A small image captioner, trained from scratch.
Model: 6.63M parameters, 64-pixel images, encoder arch swin, encoder norm layernorm, encoder activation swiglu, decoder width 192, decoder layers 6, decoder norm rmsnorm.
Training: soap at rate 0.0029, 9600 steps, batches of 128.
Rows from block 2 of the image encoder of a small image captioner, named by matrix and row number. Rows with one number belong to one neuron. Each number is 128 + 24 x the weight over its row's rms, rounded and kept within 0 to 255. All counts start at 0. Numbers have three digits each. After the name is the row's rms in percent of the matrix's.
After each neuron's rows are labels from the 100 images, of 14976, where the neuron reaches its largest size: "place" is the part of the image that holds the peak. Only what is clearly more common there than usual is listed. The data: rendered scenes of toy objects such as cars, trees, mugs and chairs.
# gate: MLP gate (encoder.blocks.2.mlp.gate.weight, 288x96), inputs 0-95
# fc1: MLP up (encoder.blocks.2.mlp.fc1.weight, 288x96), inputs 0-95
# fc2: MLP down (encoder.blocks.2.mlp.fc2.weight, 96x288, transposed), outputs 0-95

gate.94 108:132110130102138116095134148068105109149136117101112141123106134140148156122128141157099073144146146101128080135116101163133141169131183167108141155145138087138140146095120149102164164113131098131104129148089127090106107148123076114118134139158110109105150126123119167164121140087100150122
fc1.94 113:133097140126092145112170110141117120140171067104126108142137125121135101117128162094122125138114125125149185138125118095135097080124105118159116130111133140141087135125155112149121119113115137108089152143139141189140177120134193124131108110096129171127131142136097133068137089101128108128
fc2.94 114:134097134126161148152103089150069153151103073094147123160127160163136105149143101154137134151150135114167110163124122124142156120166178081101079134147149138117122140120112106182139129121122101102153128127149146101144103138143120145124120116136068136104158117155121129135170123113151125128
place: middle right

gate.206 087:109117122154144074135129114092138147162106148115146157106173150123128124129094132118153080151133142144171121116122146178107117096122125131092059137135156128121093126153128121125139117123125127146082139091121129104131146170181118141147133101147133144117059150117111159134142092130110151160
fc1.206 088:154111138156092098128136088095122139145163124146107073065129132142127116132143139151163096124129140122122125102082114151110110114123144107128150120150134162114118149154108124119145147097093090185159137141092130128136150138150157093136080126125182117130135128106084161150134123099122097170
fc2.206 102:130155138131139147146140139132183151136113115133137127104093141108122117114116099143114158133139102118127101113149125057121117134140113060102127136132154162126102183102162173130110152134116160139122122089146144147128121101135110152114163147118147138176132071093087141129157125134163165104
place: top right

gate.279 097:138139123090140101122125136141105102106138181127134095110125144114119127130092115080144091074120105123119096113098099142144163097111117121195148116132139154134126088118127147177104118159132140154137119163112138124103102159111113134146102087179115137131097160110144085120097167140147142129
fc1.279 096:107144113137123108129162134142143123144129163095105157150111135143092164120102106147129109130120113114120131135136072129093139104097096147134110065154146091118117138105141089106118143108138158116179161086079114164137113157143166107088114136103161101137115116106127115150121092080153117143
fc2.279 094:123121112147072162128095180135101134131152136120136117111150124118164125144071135131157103118088109125163115149153124154130154149147086170106131124106122091129118159127103159178164120109115124116100107139144128111139119144140137198165120071132136134101132133092157091114112132146126103120
place: middle right

gate.118 095:125150121102139136099160158123122168150122088136100115131181156116060135127130121100135123131120184106098125080112181132130130146116136136117163134160115108135129146131119152136126128086107125142162133160100143093145113127111101148153163135157149146125130115132129083129122153075119175081
fc1.118 110:122115128138148127121130130123114140135130074107178150114206122100120127146112124114138141162119133092122127140163138128136150141100142130136135126129141151143158132189139115120134118073099116173126116130111099101206136116164151141137114110136140139147105104159098119109104186133093150156
fc2.118 094:186153145102106114132126086117123160111140124124134145140155114153141128112125163160157118065158133140103121103124145082159115127137144100097125132149124146164156124145129156148138147100114085129123144106150156102107087103138166057098138117157125132148107100131153116113146119142157111078
place: middle right

gate.38 091:086117119136118069104129159101113130118069118100121101117132114146177116176133146139134113122101160108133171162135129139130169151148134160100098136127149144113109144127107086125087124164165150157098163159154162140098149161125127140120136093176135133165128139102103133152124115129120111123
fc1.38 092:132099132173132131081117171124141128152158095124138112145116112160093068148141130120124112126122172096123072126156083125163139151134136105131163127119160111147125148119149137127141116135144123088089147121130122168121139145130114116150053151135167138175108138099098089145144118132111113139
fc2.38 105:145099103149103107144151115105138145127123142123141139135146107137163158137114146143149109110130128053097174132144100104128161111112143113147127153186118166132132197131089133140125161114161137124087117139105149054128123126115161120116155132125152147129150112158095113123111106100138122093
place: top right; top left

gate.138 105:092142145126147150111129137101116117156122115072174192134148097150161103136159112128127137118145115124155112143145122170153144101142127101123107131128122131079123145144172093154153177075076122107114099146120125097172122142103151121125115107120139147155108115121144094165113155096137137117
fc1.138 104:175108079073074135153113128145119128133152114149138094144151133126078119123133118110146196113145145137116149108140119115117159144135157128118140101124147137116136130137128121148153080108105106174178126158131101124137114117156141105134165182141115098156145118136153133091148118153085157130
fc2.138 103:182121119119113111120128166113115102101111088084160104099178110125156150122144184137122110096126121088143140094121110147155128159157116111116146136141130145121145120141156109124106147122121058135166128141128135142110142121082168124155143126141152164125139075132105118105127137073157112128
place: middle right

gate.130 094:138099119118091132140133143112147152107133147117083140144112135113102124099153165105136151148132117126130131165124132142145109113122135098116126128112082107129110126125121151140159155116094134059131119118118123188124136194122083136074117145137092089096117107138133117150176104080159111165
fc1.130 090:172121120125099084126125161074098153086134156145083110129132101145095128155121154144123103134116191108148118128137167140117159139161104133158158120104112132127113119157124150122133105097171131092130090096147141133106126137122123156104137101120110149131068130126083152171140116093118135131
fc2.130 090:186133122119148094120125129201119152120108117125154128099124124119169136082096147161139138145138133144131072135115133116122087125110142126108126139156101104125126125095129126133080090119140153119133125096127115147144155158125183124130073126110112169168126097123089145115079124168133125141
place: top right

gate.207 109:126151152139152124094080114104163152097131099108083165131152121131135154145135122155130129082158128097118150095133103098117104166114144144135126142113131134097117097087117151114079084114095130131126126142113148124104116144139143091139174132099174131105135102092065127164135134142117166112
fc1.207 092:112124120146092103083088122129113085132126152115120115086151089145131108113150115165162104114118132118101107151144094138154198142151136140109154173122135115130114161135127120136161116128099094140153151132100133156123151154146155141119103102157150165126170113138098146165139098134187137106
fc2.207 106:125080135152113139087163105132133134119163122135120182118114132127124159126153155094117097136147147108149107117134087168147157138120134116128124155144131167157153176160120110142113145106154144123134126163134102094115164092163159159115131126110152116094060124166139115114088148127099132090
place: top right; top left